config = dict(
    arch='regnet',
    model='image classifier',
    dataset='seven-segment displays showing three digits',
    train_examples=195000,
    image_size=32,
    crop_scale_min=1,
    horizontal_flip=False,
    cutout=0.25,
    targets=['third digit', 'style'],
    num_classes=[10, 6],
    norm='batchnorm',
    hidden_act='relu',
    channel_attention='eca',
    drop_path=0.2,
    depths=[2, 2, 4, 2],
    kernel_size=3,
    stem='single',
    widths=[48, 96, 192, 384],
    label_smoothing=0.1,
    loss='binary_cross_entropy',
    init='kaiming_normal',
    residual_init='scaled_by_depth',
    optimizer='normuon',
    muon_scale='match_rms_adamw',
    learning_rate=0.0023,
    momentum=0.95,
    nesterov=False,
    orthogonalizer='newton_schulz_5',
    adamw_lr_other_params=0.0025,
    max_grad_norm=3.0,
    cautious_weight_decay=True,
    max_steps=4700,
    batch_size=512,
    epochs=12.3,
    lr_schedule='cosine',
    final_lr_fraction=0,
    warmup_steps=90,
    weight_decay=0.1,
    adamw_weight_decay_other_params=0.01,
)
Rows from block 4, named by matrix and row number. Each number is 50 + 15 x the weight over its row's rms, rounded and kept within 0 to 99. All counts start at 0. After the name is the row's rms in percent of the matrix's.
# short0: shortcut pointwise conv, stride 2 (model.blocks.4.short.0.weight, 192x96x1x1), inputs 0-95
short0.39 106:36 45 65 30 78 35 55 62 42 44 65 46 35 38 28 53 43 50 19 46 47 52 65 31 66 52 48 39 66 65 72 62 57 63 30 55 25 55 73 76 67 42 70 65 40 64 17 69 68 54 39 50 58 50 49 47 51 41 60 48 32 37 59 55 31 44 20 70 33 29 46 40 49 65 79 35 39 38 68 42 44 48 49 15 76 55 27 35 51 62 40 47 56 52 43 83
short0.40 107:69 20 42 63 59 40 85 52 64 36 49 59 60 35 22 44 58 50 49 71 63 48 89 47 48 62 36 65 57 41 37 53 54 49 59 29 64 71 51 29 66 34 54 45 76 58 38 50 65 51 43 33 49 71 34 46 46 17 55 62 48 32 55 60 63 40 44 17 35 52 44 36 63 52 29 36 42 68 37 48 37 35 54 36 41 60 49 61 59 49 16 57 90 24 61 52
short0.41 098:75 26 70 51 61 65 61 58 77 39 55 63 50 50 78 52 48 23 28 63 51 46 41 44 79 47 51 68 47 81 56 77 52 41 69 51 57 46 60 71 50 13 43 49 48 34 52 50 63 47 53 57 47 52 64 60 67 51 61 55 76 85 54 54 31 61 67 33 37 88 46 39 51 51 59 49 25 45 44 66 48 42 35 52 56 60 58 36 31 43 48 52 85 39 86 47
short0.42 101:60 37 36 51 65 67 55 55 46 47 48 46 47 57 67 52 38 43 63 45 44 17 43 67 43 39 39 66 37 63 66 41 59 60 35 39 55 69 70 79 31 23 57 51 72 31 32 62 69 60 72 72 44 53 45 68 81 22 79 47 57 52 40 51 56 65 63 72 65 49 51 24 51 39 66 47 52 67 25 58 52 44 72 72 60 56 57 37 47 46 26 66 68 84 83 46
short0.43 100:56 26 56 61 46 74 44 61 67 90 38 81 36 63 81 69 32 49 48 65 67 56 71 54 70 77 64 57 48 59 31 31 37 50 61 71 40 43 62 47 54 55 52 48 34 78 53 54 22 44 69 49 60 62 52 48 49 63 35 47 43 35 64 48 52 15 48 70 30 40 70 40 69 84 41 55 49 39 47 53 70 57 63 67 59 57 41 32 54 27 62 35 46 58 58 24
short0.44 103:40 12 69 41 49 44 50 72 49 45 44 61 66 28 41 53 68 53 48 33 34 47 46 47 27 45 31 48 62 93 30 28 66 48 45 41 39 33 19 62 51 45 40 60 51 33 56 59 54 70 59 55 96 24 62 69 44 67 46 36 65 54 44 24 42 67 33 47 51 72 39 45 59 44 13 42 56 41 52 44 48 18 30 62 55 55 39 34 52 59 60 45 54 45 60 32
short0.45 108:50 53 53 39 45 67 42 58 18 60 36 26 44 39 25 33 65 36 37 54 60 59 70 35 32 38 55 48 44 77 44 54 38 61 54 92 32 63 48 54 69 32 42 72 65 32 59 59 44 59 30 53 56 67 52 64 63 41 41 59 11 40 60 61 68 59 68 46 44 47 70 53 54 44 19 61 67 63 06 65 38 72 49 28 60 63 32 57 63 50 55 53 53 54 47 28
short0.46 087:57 51 30 53 29 46 44 64 16 64 43 38 63 50 41 60 30 57 26 42 56 76 41 51 09 47 64 58 69 39 50 44 45 50 99 58 46 36 47 39 29 57 65 46 45 46 62 43 59 38 41 72 07 73 65 53 62 58 38 47 50 59 56 34 43 40 20 63 42 43 57 72 49 57 62 30 54 51 45 32 24 74 45 51 62 36 39 57 28 60 69 55 67 40 53 48
short0.47 113:61 51 56 36 48 67 54 44 65 64 52 52 48 54 16 64 32 59 32 36 35 46 04 35 58 67 67 42 42 69 48 62 55 44 56 64 59 61 38 35 40 52 51 47 31 50 45 42 61 35 59 06 59 57 41 41 54 61 23 52 28 52 77 37 60 40 60 68 53 67 82 66 45 43 50 33 63 50 34 73 62 60 66 66 55 39 50 64 40 64 15 55 64 13 33 43
short0.48 096:25 42 56 36 60 51 20 30 42 51 52 51 77 54 57 56 29 56 53 42 35 33 55 34 63 43 29 41 61 56 53 71 33 62 60 42 20 46 46 27 41 50 67 49 19 59 42 64 47 57 47 30 38 34 35 43 48 75 62 17 44 33 58 53 47 65 33 27 30 45 86 71 74 58 76 44 63 36 25 37 46 53 32 55 60 49 28 57 51 50 41 41 34 67 77 32
short0.49 097:72 41 31 51 28 35 80 74 69 55 47 52 53 46 29 59 20 56 26 51 77 61 26 37 36 47 64 60 49 51 55 47 68 41 43 59 28 18 63 50 47 27 58 57 44 58 24 37 61 46 62 66 30 42 60 67 62 55 66 47 45 44 52 80 28 72 61 55 74 59 41 54 68 62 59 41 31 59 67 52 57 12 46 49 54 74 49 59 40 31 66 57 78 64 40 53
short0.50 096:40 48 71 67 75 50 32 50 28 38 28 51 50 37 44 40 54 48 46 35 51 31 27 50 67 66 73 46 59 18 32 19 43 55 45 64 54 36 59 51 60 62 73 50 74 47 45 51 81 33 49 48 27 31 60 58 49 49 42 34 34 61 60 42 71 42 47 41 55 45 53 27 14 69 39 49 55 34 74 27 39 39 49 51 64 61 62 27 59 79 48 54 91 65 51 58
short0.51 106:47 46 44 37 48 71 54 53 43 69 56 97 59 29 31 41 58 34 58 39 48 53 60 60 48 46 78 59 43 27 46 54 52 63 33 56 52 76 48 64 33 66 66 65 34 58 77 65 36 51 51 76 79 41 45 34 59 78 73 61 44 33 40 68 34 42 90 53 55 53 60 34 38 63 08 50 61 57 51 77 57 50 43 57 40 53 58 25 43 60 43 66 52 57 67 56
short0.52 104:62 77 17 33 59 68 26 29 30 53 33 51 38 31 32 46 55 78 44 61 37 58 28 54 51 28 41 39 70 66 68 61 59 46 50 63 52 34 38 29 70 66 31 77 51 62 66 33 61 41 42 59 44 77 35 34 36 53 54 63 46 40 52 41 60 33 42 36 79 55 44 33 52 45 27 66 82 38 58 49 54 56 41 13 54 71 61 54 46 37 43 62 71 50 30 37
short0.53 114:62 40 62 31 26 56 33 39 26 63 67 44 62 49 44 23 28 23 44 44 63 27 45 55 18 64 35 32 62 44 45 47 53 46 56 46 43 62 41 57 57 38 35 30 99 63 35 56 55 48 52 52 53 74 19 44 70 36 41 47 45 68 42 57 41 27 62 41 56 16 41 28 25 66 53 49 57 53 51 53 60 65 46 58 50 59 50 61 75 42 17 49 64 54 51 70
short0.54 087:42 54 45 19 46 65 63 72 26 26 49 50 50 55 68 48 39 54 22 54 68 67 39 48 46 39 60 46 77 32 52 51 58 53 31 53 22 40 27 27 27 74 58 32 66 41 57 55 36 76 46 39 37 51 26 69 74 25 59 44 39 47 60 54 45 55 53 28 64 31 23 78 57 63 33 28 30 38 44 70 52 59 46 53 64 55 53 18 48 63 50 57 47 71 60 28
short0.55 102:52 51 86 24 52 50 72 22 27 55 24 46 53 54 27 37 29 66 53 55 40 49 44 44 73 66 47 62 52 72 39 53 24 34 38 83 31 54 45 56 57 53 58 22 15 44 54 47 77 47 51 53 29 52 64 50 56 22 50 56 46 61 45 42 44 50 28 34 24 52 38 65 65 25 18 50 45 69 53 39 67 40 51 57 39 56 33 70 59 45 65 61 40 32 65 43
short0.56 120:64 37 62 52 49 52 70 67 42 74 62 42 35 51 25 46 45 52 28 53 43 64 74 49 43 44 32 49 36 59 35 30 32 59 46 40 70 64 39 56 38 43 25 78 59 43 48 56 76 71 25 70 45 86 36 47 35 39 58 55 70 24 46 71 38 30 27 67 39 60 50 90 59 70 37 39 78 61 73 55 67 71 45 42 53 52 36 49 30 37 37 52 58 58 47 43
short0.57 114:45 48 72 49 42 38 72 77 60 61 35 79 54 52 65 42 61 39 48 40 20 26 32 51 73 48 61 55 52 41 72 45 40 77 63 56 46 33 43 55 29 40 59 65 66 81 31 46 29 34 61 41 27 61 45 83 51 79 43 42 81 41 47 37 54 47 68 61 32 49 39 54 50 28 41 56 31 51 49 28 46 61 51 55 33 20 64 43 89 38 48 68 49 61 47 43
short0.58 090:21 40 42 53 09 41 41 60 50 68 64 62 49 61 33 42 51 23 54 77 52 78 52 67 49 40 33 37 69 40 20 45 32 64 48 36 42 39 48 62 26 61 46 95 50 51 60 54 66 33 47 37 27 42 63 41 51 52 16 40 57 52 71 29 28 46 38 49 57 50 47 30 50 54 48 57 28 39 58 37 49 28 33 47 50 34 34 23 31 43 40 37 55 30 43 49
short0.59 109:39 35 51 34 40 84 36 26 56 68 41 66 64 45 29 55 52 68 50 38 77 52 24 57 67 41 34 17 38 48 51 62 39 46 48 63 46 39 48 37 36 50 35 54 34 45 73 24 23 49 23 46 58 56 72 47 45 53 69 58 61 25 28 24 73 61 71 46 70 57 35 79 55 74 45 44 52 21 46 42 42 19 57 49 22 55 50 51 46 56 44 54 39 64 42 57
short0.60 102:54 33 27 52 41 39 31 63 49 43 76 54 42 69 54 10 58 67 37 30 35 66 31 29 68 86 69 49 43 41 30 52 65 69 66 51 50 35 37 11 59 33 42 40 48 30 49 64 35 37 33 40 54 49 53 69 60 34 41 33 35 48 37 25 56 63 46 39 56 54 34 77 43 40 67 32 62 51 41 38 52 46 65 53 53 62 26 40 45 53 54 71 77 26 35 55
short0.61 099:14 29 38 22 39 57 65 77 40 45 68 53 55 53 50 32 62 28 44 65 21 61 70 50 50 45 53 43 46 28 62 38 57 46 52 54 47 73 63 42 50 59 66 46 63 39 30 31 50 64 47 55 36 38 51 51 44 49 43 41 73 60 69 86 25 38 48 34 54 55 33 41 86 69 64 71 12 33 71 60 43 40 31 28 39 58 53 52 48 38 62 51 64 47 58 24
short0.62 108:45 19 65 41 72 52 16 36 78 44 37 53 48 27 67 49 31 49 68 56 53 32 61 47 28 46 47 51 54 57 15 55 67 60 47 50 49 58 51 85 33 42 48 49 52 54 40 76 42 55 71 40 51 41 57 54 65 41 41 69 45 42 33 26 78 46 89 61 55 62 33 36 65 54 64 52 39 44 38 60 34 58 55 25 31 53 44 67 56 56 08 51 45 70 46 70
short0.63 099:40 38 37 48 37 37 38 69 45 63 50 52 64 53 51 46 71 63 49 46 43 41 31 71 68 75 29 38 23 56 40 52 21 39 76 43 48 49 29 21 66 67 13 57 38 44 59 24 48 40 61 76 46 76 55 47 49 26 43 49 49 66 41 65 44 38 19 46 40 35 15 50 51 18 54 46 22 46 42 49 59 63 24 63 50 69 56 47 26 55 52 38 38 59 45 53
short0.64 098:39 04 65 21 52 62 53 53 66 41 50 60 52 47 63 55 36 20 54 84 67 35 48 49 38 46 58 42 50 62 51 30 54 61 15 50 59 46 63 49 30 65 52 61 55 47 45 56 28 59 83 31 22 56 62 41 61 68 38 45 24 59 51 79 62 37 76 68 63 48 59 22 72 53 54 64 60 25 55 66 45 24 62 64 49 44 61 45 47 40 57 38 66 56 48 43
short0.65 083:50 39 21 44 67 49 41 36 22 20 40 33 38 62 49 41 63 41 19 47 86 63 48 80 57 40 53 53 47 69 46 36 30 23 50 65 42 40 23 58 59 72 53 24 46 40 54 41 54 31 33 55 46 56 42 33 37 56 73 47 34 52 46 39 69 74 34 27 55 46 42 54 43 42 41 40 18 58 62 56 52 82 47 32 53 50 59 51 68 32 63 53 63 45 74 25
short0.66 104:54 81 44 38 24 48 53 48 63 59 57 63 63 25 41 55 26 70 46 58 28 33 18 50 59 43 67 15 48 64 45 45 48 36 31 67 44 39 49 46 64 50 68 43 38 59 42 38 47 80 25 47 59 47 68 53 30 81 65 33 60 42 32 57 67 16 50 68 83 38 49 43 66 47 44 58 66 49 42 26 58 52 56 50 38 34 48 44 76 59 37 48 37 31 59 22
short0.67 113:46 20 45 45 40 16 56 60 61 68 62 44 39 64 53 45 43 35 39 25 54 53 44 17 47 52 40 42 32 47 72 52 40 38 45 72 35 51 62 28 54 42 71 72 27 59 31 64 48 53 36 36 47 28 40 56 21 65 46 29 61 71 57 21 63 38 57 44 55 31 53 59 36 57 97 84 58 42 52 38 59 67 50 74 52 61 48 54 37 64 27 39 43 66 64 46
short0.68 095:31 71 61 43 41 56 20 38 31 48 26 31 46 72 33 66 16 52 45 65 48 60 26 75 64 55 22 64 57 44 31 38 43 31 26 38 52 43 28 51 58 50 36 48 45 60 48 24 53 70 47 40 30 39 45 69 81 33 61 71 15 57 34 41 30 49 63 35 65 28 70 53 53 36 75 61 57 52 58 66 49 48 26 45 45 57 34 39 57 44 44 59 52 36 61 36
short0.69 095:52 47 55 65 25 75 59 52 53 44 49 62 77 45 35 73 38 77 28 39 34 40 51 41 41 54 43 43 67 33 61 21 62 47 35 49 53 35 28 57 68 59 16 59 50 74 47 47 69 26 42 63 60 64 72 40 48 55 40 57 28 59 20 50 69 37 59 34 83 29 28 47 54 58 31 53 54 42 52 28 34 48 32 40 08 50 28 41 42 41 32 38 43 44 50 48
short0.70 096:58 48 34 34 75 45 56 37 35 48 54 58 54 33 33 54 13 78 53 50 53 45 22 52 49 42 37 35 65 40 73 43 46 09 42 45 43 41 83 51 59 64 45 49 36 43 66 30 68 68 56 31 58 49 47 52 46 18 85 61 27 51 34 63 16 56 42 39 80 38 37 50 46 80 40 63 45 56 33 32 44 50 28 43 51 66 36 42 42 39 55 49 45 33 60 56
short0.71 089:48 33 42 41 60 62 85 53 61 47 49 51 26 69 59 38 35 35 60 53 77 79 45 45 49 15 64 70 84 41 52 29 57 63 71 33 48 60 52 79 52 31 48 49 65 33 56 52 45 82 56 80 39 79 42 67 52 32 49 57 29 62 58 50 38 55 40 28 44 70 44 44 38 57 37 52 26 49 56 53 51 46 43 43 70 53 62 69 42 61 24 42 52 51 72 80
short0.72 099:57 52 37 45 32 65 65 46 08 59 35 53 55 38 32 48 44 33 32 32 55 50 48 60 25 42 69 67 48 36 32 42 56 52 60 53 21 74 26 53 28 60 47 46 70 37 48 61 54 46 42 72 45 49 58 42 41 36 54 78 21 24 85 56 69 52 50 39 34 50 72 69 39 52 54 60 50 59 76 19 52 54 60 51 70 25 70 68 45 71 46 41 47 49 32 26
short0.73 103:38 47 49 37 42 66 58 45 77 59 35 73 52 48 66 43 35 28 45 61 48 49 42 29 78 46 28 56 78 61 65 79 41 64 51 42 42 48 66 80 67 39 39 36 59 63 53 91 47 53 96 43 59 37 59 66 37 49 54 67 20 42 65 38 33 46 38 46 35 45 67 53 57 74 62 28 61 53 41 67 46 28 61 48 60 57 68 54 25 52 35 41 52 64 50 71
short0.74 105:56 43 70 33 44 53 61 57 66 60 69 39 54 43 29 75 21 38 58 63 55 47 57 65 58 30 52 37 37 45 60 39 54 14 44 60 55 46 51 79 49 31 72 52 56 62 41 33 52 43 52 76 25 54 53 55 55 64 44 47 34 66 48 44 46 57 51 77 23 47 58 04 57 45 43 54 48 52 97 30 73 55 33 42 37 58 66 62 14 65 41 49 64 54 49 34
short0.75 107:38 66 26 52 47 69 48 48 54 63 49 77 50 69 42 63 59 61 43 59 53 34 46 48 53 88 42 60 81 69 51 40 49 51 51 63 26 24 58 52 49 81 41 39 48 57 57 48 34 59 41 40 40 74 61 54 59 70 56 63 20 39 46 70 58 55 59 49 84 65 47 63 49 50 66 56 64 19 44 54 29 51 65 58 63 41 64 55 11 15 54 57 69 82 64 54
short0.76 110:37 62 54 57 51 57 31 38 48 67 29 43 49 39 50 45 44 47 36 28 55 31 61 74 48 60 55 49 83 58 63 33 13 49 51 47 28 43 47 12 52 30 67 40 17 52 32 53 60 23 43 59 45 65 57 49 64 63 36 46 11 49 47 42 38 54 55 18 51 47 30 51 63 47 54 68 65 35 43 71 75 47 17 38 58 57 56 30 70 35 30 46 37 48 29 53
short0.77 099:52 48 64 34 32 46 48 62 83 43 53 53 45 73 58 42 30 45 72 56 37 30 62 56 33 74 71 56 51 88 42 32 70 49 07 24 40 52 59 60 55 54 56 24 42 48 25 65 60 51 50 23 27 35 84 62 58 58 29 54 28 42 30 50 62 47 50 50 53 71 32 70 41 48 60 51 47 49 60 23 57 23 68 52 43 48 58 62 28 57 67 57 46 59 43 60
short0.78 100:34 55 42 29 34 45 43 66 69 57 77 29 62 46 45 50 45 38 68 43 46 66 48 51 45 40 36 55 47 52 61 44 26 62 40 67 57 31 22 08 31 61 38 52 25 49 42 39 47 34 55 46 30 58 30 52 48 67 70 34 25 62 19 45 46 62 56 32 42 63 79 68 71 46 85 59 38 46 45 49 47 59 45 75 53 55 70 46 42 46 62 13 54 38 65 73
short0.79 098:78 59 28 25 43 43 54 45 51 57 29 73 51 64 47 46 37 37 47 48 53 39 54 42 32 31 45 51 68 50 50 51 70 80 49 58 35 53 56 59 32 52 51 40 60 49 58 62 47 55 50 63 49 52 68 89 73 61 76 66 60 25 28 87 77 35 43 38 76 71 26 46 73 37 40 35 45 74 42 32 30 65 41 61 57 62 48 38 31 43 13 52 57 55 43 45
short0.80 098:37 23 27 63 66 52 58 38 60 23 43 46 27 52 37 28 39 32 59 62 66 41 42 54 55 57 59 48 78 34 51 44 39 25 61 38 64 58 39 51 64 53 46 40 49 72 70 02 46 60 70 54 23 78 59 54 52 55 40 56 68 53 57 29 53 51 54 59 70 54 60 61 29 50 30 45 17 43 57 29 81 58 42 53 41 34 56 66 40 58 34 46 27 58 79 64
short0.81 096:45 40 51 34 44 49 42 26 44 49 47 26 50 35 45 62 50 38 16 53 43 70 39 55 32 37 65 45 49 47 54 22 30 58 66 49 52 63 29 32 42 67 58 29 28 49 58 09 54 48 64 46 22 41 50 59 41 46 66 56 44 30 46 64 49 49 82 29 21 30 37 40 45 31 45 68 64 63 20 49 67 87 46 69 41 76 42 80 41 48 60 45 47 37 53 54
short0.82 099:42 33 68 55 43 85 48 78 68 83 70 51 57 59 52 42 29 39 48 67 57 39 59 56 36 44 57 39 58 64 48 54 80 36 67 35 51 33 59 88 58 38 71 60 72 61 33 64 43 39 63 42 57 39 53 42 47 32 36 42 31 59 53 38 41 10 58 59 39 73 52 48 62 59 57 31 48 37 62 67 61 67 72 31 73 38 48 65 41 46 28 25 60 54 60 76
short0.83 094:50 51 72 36 50 41 56 57 50 74 45 51 62 48 50 58 21 39 48 47 40 54 36 56 65 51 39 85 50 54 46 54 34 54 57 62 34 59 42 54 38 47 37 49 42 35 32 71 51 54 55 53 48 70 36 51 76 65 48 21 30 41 44 80 56 63 75 63 51 37 43 43 18 53 02 30 37 66 45 41 47 66 58 71 59 57 63 79 32 43 31 63 47 76 08 61
short0.84 097:24 32 72 44 54 54 34 44 17 57 57 41 42 54 32 82 45 20 54 41 63 45 48 58 55 50 35 37 41 88 40 40 36 50 54 61 32 60 08 53 61 34 64 69 43 52 56 62 70 50 31 62 58 57 60 29 46 56 36 42 57 32 74 41 72 70 26 35 46 52 42 44 56 55 28 38 71 38 56 39 50 46 24 16 30 60 52 52 62 61 69 39 66 57 39 34
short0.85 096:56 40 39 45 57 46 47 59 70 39 54 53 41 44 34 46 50 56 50 58 32 43 48 53 57 38 28 31 66 58 66 45 48 31 76 78 59 47 13 22 76 28 32 61 63 43 60 25 32 55 42 29 58 77 51 60 73 18 44 50 16 52 58 33 57 63 38 18 62 44 43 14 59 65 53 43 32 36 41 47 65 45 56 46 48 63 60 54 13 65 40 32 46 60 59 53
short0.86 094:63 41 65 68 44 12 49 43 66 51 68 31 36 31 85 69 42 28 56 68 70 65 61 42 54 51 31 32 40 70 45 45 54 48 37 74 41 50 54 51 29 73 54 84 50 34 35 59 42 58 42 50 40 43 36 70 38 62 69 41 47 60 57 65 59 55 52 55 49 41 39 35 41 71 77 74 39 44 71 48 55 51 35 49 72 33 55 62 42 66 29 25 58 31 19 74
short0.87 100:44 39 48 52 38 65 68 40 46 72 53 39 38 78 27 50 15 58 52 29 38 63 67 45 65 61 47 42 28 52 38 56 63 25 49 61 51 45 69 71 42 26 51 58 44 68 29 58 59 68 40 72 52 47 37 25 51 91 54 46 43 59 81 47 62 48 81 59 09 80 40 50 61 58 60 54 43 52 63 59 56 68 49 67 51 47 37 46 19 38 38 72 52 62 45 58
short0.88 106:78 28 54 50 48 81 41 49 51 55 57 37 56 63 54 61 68 20 71 51 39 72 40 29 41 50 71 61 50 50 47 51 75 53 20 43 40 85 48 74 35 43 70 44 55 59 14 61 48 41 55 70 74 35 48 84 71 61 31 54 40 49 56 56 74 56 56 44 57 47 40 39 50 49 62 48 21 80 28 38 54 48 70 37 59 59 41 61 46 45 22 52 68 59 55 62
short0.89 089:53 29 75 35 24 39 46 75 56 45 40 52 36 51 42 63 61 54 32 38 48 28 44 45 62 57 55 50 40 47 11 35 49 56 59 52 34 53 26 34 53 49 30 70 34 48 31 59 59 82 09 69 62 47 33 44 45 61 56 62 72 32 49 37 39 62 40 38 43 55 37 44 47 37 62 63 62 61 60 36 39 32 45 54 54 37 51 38 41 65 60 23 22 75 63 05
short0.90 093:42 49 35 60 46 26 39 26 47 45 54 40 27 51 62 52 50 48 54 37 51 31 47 51 47 51 33 69 59 30 46 16 58 33 64 34 18 45 83 28 57 57 29 37 49 55 46 37 54 47 64 40 67 47 25 49 52 48 52 48 35 44 63 57 64 30 60 40 52 55 29 63 35 35 49 80 95 26 83 47 63 27 41 30 40 33 48 25 33 19 55 51 57 39 55 46
short0.91 092:33 19 34 59 78 36 77 44 48 26 44 48 55 47 47 53 50 46 35 49 43 46 16 77 92 39 40 33 69 54 51 44 55 61 85 83 33 37 28 53 51 38 53 63 58 49 62 58 51 40 31 45 53 50 22 41 63 36 61 68 23 48 55 31 68 61 57 57 55 60 64 30 31 46 63 44 37 59 58 48 48 33 48 43 78 37 50 25 65 49 35 53 77 57 52 40
short0.92 098:67 64 49 52 47 64 50 33 55 44 67 55 37 44 50 30 55 51 49 21 32 52 15 46 52 43 84 68 64 62 46 43 68 42 37 36 31 63 49 63 63 63 60 44 59 70 24 59 46 29 34 68 36 39 31 56 58 68 38 53 63 29 59 37 41 68 66 59 78 29 53 50 56 25 57 49 47 53 24 60 75 48 34 33 55 35 56 87 56 45 26 57 06 49 41 47
short0.93 092:63 58 64 50 29 53 86 41 28 54 52 99 49 42 43 44 42 36 45 49 49 66 24 52 82 25 64 15 63 36 56 56 44 25 45 46 70 51 32 62 47 42 43 61 51 57 29 69 34 57 61 48 39 61 53 22 38 70 56 59 54 59 65 37 59 39 53 53 51 46 49 47 45 41 12 56 34 42 34 56 31 52 58 51 27 47 48 36 45 68 52 28 52 23 30 53
short0.94 097:62 20 35 51 48 57 72 62 21 77 41 01 37 46 39 68 35 44 47 56 32 66 61 58 26 23 36 46 45 67 48 38 61 43 60 56 44 23 39 62 48 35 45 65 48 34 60 70 46 62 26 68 60 53 53 45 39 62 74 40 23 47 66 54 45 49 35 63 53 48 51 40 63 50 19 50 43 37 38 77 32 78 47 37 51 53 44 38 48 55 73 48 47 37 73 25
short0.95 106:61 28 87 41 72 42 55 59 71 37 52 22 43 32 61 33 46 52 76 62 63 49 61 24 24 74 63 41 51 78 61 61 61 56 42 11 39 52 46 35 44 47 42 32 38 48 45 68 47 02 51 58 46 62 77 56 58 40 44 60 18 55 37 67 35 59 47 46 61 41 51 65 39 40 70 25 56 54 36 53 44 44 58 57 51 46 70 70 33 39 47 38 51 56 67 44
short0.96 095:54 55 38 55 63 44 46 46 74 45 59 62 15 53 57 50 30 65 45 25 48 46 53 96 32 76 54 47 48 86 37 37 52 69 53 49 44 59 45 48 55 52 42 55 48 44 72 31 54 49 31 12 37 29 40 33 33 42 20 59 30 46 42 50 66 54 55 53 54 43 27 73 58 76 39 63 73 58 55 60 46 74 45 49 18 62 61 58 40 32 33 54 27 38 41 36
short0.97 095:56 50 63 13 33 65 45 62 47 32 60 63 65 41 69 39 46 64 65 51 35 48 68 56 46 63 37 60 57 18 44 37 38 34 45 57 54 63 17 39 35 50 57 44 36 46 64 56 61 46 51 40 50 39 39 68 35 55 58 36 53 50 28 41 44 35 56 36 31 76 76 73 99 36 96 58 40 39 64 81 57 46 46 55 75 73 52 54 46 46 55 58 58 38 53 44
short0.98 105:19 31 50 33 48 49 38 43 67 67 43 68 47 52 17 66 61 61 54 27 35 39 48 30 32 40 48 31 45 37 64 45 38 51 68 56 47 32 57 31 36 72 52 41 69 52 67 29 62 66 54 41 14 39 64 47 40 81 47 28 56 70 52 47 63 52 67 51 43 23 33 53 35 64 63 75 13 38 53 48 35 41 32 57 68 38 25 64 50 37 39 48 43 51 69 26
short0.99 096:52 68 40 46 52 67 73 78 48 33 53 37 18 57 55 53 29 65 66 54 69 69 34 43 66 54 44 56 46 42 43 79 46 45 52 43 41 83 74 36 23 56 61 60 44 33 38 21 23 33 46 23 63 70 74 35 59 77 50 38 27 49 53 47 25 67 63 79 60 52 59 70 60 56 46 46 61 68 61 52 73 39 51 42 64 50 39 66 47 58 53 51 33 72 63 37
short0.100 092:74 68 90 27 53 69 58 58 31 41 32 49 49 31 21 56 47 56 48 38 69 48 67 35 68 59 71 62 55 55 43 33 51 64 43 52 44 67 51 48 51 70 42 22 82 57 42 51 61 65 54 52 35 28 72 61 38 26 63 61 46 58 27 63 62 49 73 70 61 66 28 40 69 44 62 49 82 74 51 20 50 39 28 62 48 73 34 52 38 65 55 48 46 48 58 35
short0.101 094:19 44 52 48 25 23 56 45 30 63 46 32 37 38 65 13 56 38 50 31 66 48 55 53 17 45 27 63 41 73 32 25 35 68 33 39 55 45 57 42 43 54 54 60 52 22 47 55 19 59 63 45 60 36 55 44 46 55 38 22 51 70 57 58 56 45 01 49 47 41 41 57 72 66 30 58 39 40 68 48 32 19 46 40 34 34 51 52 51 43 47 56 42 52 36 35
short0.102 091:38 13 45 61 48 62 39 80 51 53 40 67 58 60 23 43 64 13 42 48 59 57 48 49 50 33 72 40 42 49 60 46 51 53 40 42 54 49 44 72 18 47 35 64 50 57 54 46 44 64 45 63 64 37 52 64 67 47 78 65 35 46 50 60 77 56 44 59 26 65 73 25 79 73 66 54 36 40 52 40 68 39 64 81 66 79 63 39 16 51 32 39 56 61 63 50
short0.103 101:47 46 04 56 54 32 36 51 21 53 47 47 34 44 82 42 29 43 31 38 68 29 29 54 19 56 25 36 50 60 31 34 51 19 41 43 61 57 17 42 43 13 66 34 44 37 46 56 36 69 41 32 56 46 48 44 52 63 41 34 62 48 68 59 58 64 58 46 47 65 39 50 92 56 59 42 44 49 41 59 28 50 49 34 40 44 26 38 65 42 53 55 61 49 52 33
short0.104 100:47 45 84 47 53 74 42 45 36 62 37 59 21 50 46 52 42 18 25 46 37 60 47 16 60 57 56 34 45 59 42 45 44 57 24 73 75 39 31 47 40 39 25 66 32 43 49 59 34 31 44 57 73 52 31 36 34 27 46 61 48 32 62 28 40 71 22 65 48 57 29 40 52 60 68 61 44 47 62 35 63 51 61 44 23 50 43 55 57 57 55 46 29 83 24 35
short0.105 095:43 72 46 62 63 60 62 62 64 43 48 33 66 38 80 65 45 57 29 65 30 54 63 72 51 23 76 56 65 60 63 70 69 21 74 56 36 67 80 58 85 33 52 53 59 57 37 40 29 49 65 64 55 47 66 51 55 52 43 43 48 58 64 58 34 89 35 62 40 56 44 76 56 34 57 46 52 58 86 43 50 27 58 34 35 46 55 74 49 32 34 53 49 45 65 39
short0.106 095:43 62 38 51 67 44 48 45 52 30 51 34 18 60 85 44 39 52 75 48 38 77 64 16 60 43 57 49 39 41 49 32 54 90 62 49 28 37 49 46 33 53 56 52 45 68 67 36 57 43 47 26 53 40 24 54 65 65 28 38 65 58 63 53 39 49 55 63 65 72 69 78 42 58 70 62 20 33 65 41 44 27 34 47 49 46 33 32 50 45 52 74 75 67 35 55
short0.107 103:55 35 51 39 60 50 62 81 82 37 71 65 27 66 70 82 28 46 70 37 65 34 50 56 51 65 39 42 34 68 60 31 48 39 14 81 46 46 59 52 33 80 59 41 63 51 59 38 51 53 70 43 53 46 75 55 30 78 31 37 51 33 18 47 54 50 52 64 50 52 44 48 52 56 64 55 51 40 53 46 69 31 27 33 47 67 53 65 61 44 73 21 55 46 47 36
short0.108 121:32 60 64 50 36 40 88 45 24 46 51 54 46 60 51 54 53 64 46 47 56 63 25 43 55 45 46 94 72 46 42 59 56 57 61 28 39 41 47 44 55 58 54 62 75 47 63 37 65 43 40 56 57 48 70 52 63 43 52 53 57 72 77 12 55 54 60 48 64 16 58 46 27 41 32 44 42 53 44 65 25 39 34 28 32 25 37 52 82 47 36 59 52 67 11 39